config = dict(
    encoder_arch='efficientnet_v2',
    model="model that answers yes/no questions on an image's attributes",
    dataset='patchworks of several textures',
    train_examples=145000,
    image_size=32,
    crop_scale_min=0.8,
    horizontal_flip=True,
    questions_per_image=8,
    encoder_norm='batchnorm',
    encoder_activation='hardswish',
    encoder_channel_attention='se',
    encoder_padding_mode='reflect',
    encoder_depths=[2, 4, 4],
    encoder_kernel_size=3,
    encoder_stem='single',
    encoder_expansion=3,
    encoder_widths=[32, 48, 72],
    fusion='prefix',
    fusion_encoder_width=384,
    fusion_encoder_layers=8,
    fusion_encoder_norm='rmsnorm',
    fusion_encoder_norm_position='pre',
    fusion_encoder_activation='gelu',
    fusion_encoder_mlp_ratio=6,
    fusion_encoder_head_dim=48,
    fusion_encoder_fused_qkv=False,
    fusion_encoder_bias='all',
    fusion_encoder_qk_norm=False,
    fusion_encoder_parallel_block=False,
    fusion_encoder_inner_norm=False,
    fusion_encoder_drop_path=0.05,
    fusion_encoder_positions='learned',
    fusion_encoder_connector='linear',
    init='trunc_normal_002',
    residual_init='none',
    optimizer='muon',
    muon_scale='spectral',
    learning_rate=0.017,
    momentum=0.95,
    nesterov=True,
    orthogonalizer='newton_schulz_5',
    adamw_lr_other_params=0.0011,
    max_steps=18000,
    batch_size=384,
    epochs=47.7,
    lr_schedule='cosine',
    final_lr_fraction=0.1,
    warmup_steps=1800,
    weight_decay=0.006,
    adamw_weight_decay_other_params=0.05,
)
Rows from block 2 of the image encoder of a small model that answers yes/no questions on an image's attributes, named by matrix and row number. Rows with one number belong to one channel. Each number is 500 + 40 x the weight over its row's rms, rounded and kept within 0 to 999. All counts start at 0. Numbers have three digits each.
After each channel's rows are labels from the 100 images, of 14848, where the channel reaches its highest value: "colour at peak" is the nearest of a few named colours to the mean colour under the peak; "strongest on" is what is common among them. Only what is clearly more common there than usual is listed. The data: patchworks of several textures.
# convs0: expand 3x3 conv, stride 2 (encoder.blocks.2.convs.0.weight, 96x32x3x3, each kernel summed), inputs 0-31
# convs1: project pointwise conv (encoder.blocks.2.convs.1.weight, 48x96x1x1, transposed), outputs 0-47

convs0.89:496452529481521481469487429492471450514434499482464493459445448599525463499571454452485485528534
convs1.89:503442477486455576506525480457490471529501515508470493466427423506454445463455498477435529469540451454531551582517512497477446514538411483466488
colour at peak: yellow
strongest on: white; yellow

convs0.66:430454562481491506545442555516511502500461541498491466534499578578498507474510529536537494418452
convs1.66:511506527501466504453516441503525514439515500534446524553448537541445422506501485508515529483508461556421544522569453545574499520550514547575463
colour at peak: orange; red
strongest on: red

convs0.33:463448537533477483458475588463544522465520484481508490461505551459546482506376529478457503502528
convs1.33:457490499482525458510523485562573422543573482485467522464453555566486531572455460437539491543452487516547495494496502496484557557443454495461506
colour at peak: red
strongest on: red

convs0.45:511519548465430500498511477469554550552477590414461525537535502523514481479556552532473454479501
convs1.45:458472439510541532439500542480516526465492487505492478548513415535453470509546477493504595456553583458445546535571537504550506488478494480542464
colour at peak: green
strongest on: white; plain

convs0.49:487516507522475475506481419516482520529471452517520493492436478574503542571581433435495518546459
convs1.49:534506473490473525502489569479549476478532527490461453490438487492424520514469531501422579476506376463531486555540552539489526485526439475475503
colour at peak: white; pink
strongest on: white

convs0.67:564501503540456582462457460466511528503538523420531496491490535537495481545536532462410552501526
convs1.67:461559494523510509519466501523446488569490471512496528394432473464462501601513544518467479539517539474535523499516563517550442557521436463491510
colour at peak: grey
strongest on: blue; orange; checkered

convs0.87:574536527528464480475446528422549507490472501454527523417464484514530471576461493469504517463559
convs1.87:424602460515529477515478480507472443572530483469522520421459506437539484511479507524448479506580498547544533490499501504510503509439446459427515
colour at peak: red
strongest on: red; rays

convs0.77:523483515517486487466506634505528490454473498477494469548486512517537525548402526472467532470560
convs1.77:446494510504581455510474509518564471524583535544461461471459536555467504582445504453494502559468557497489489520470458499482578517451469509476440
colour at peak: red
strongest on: red

convs0.16:558601503470467576485493505505514535472542500469552496500493447422469457535528542537480533513441
convs1.16:513468482548511489513505448575539557481465429501444510496479451445449468551499577489419507562495543499513495500454498536485410437491455532498495
colour at peak: blue
strongest on: blue

convs0.82:503453549566515475479479546534484535483494471523503472516472583596536516491385509477477498491514
convs1.82:440512514489490467546423512416488464505571539520533480527457518502470494494497472492473484566468486536475508551461492472515630541457429540474499
colour at peak: red
strongest on: red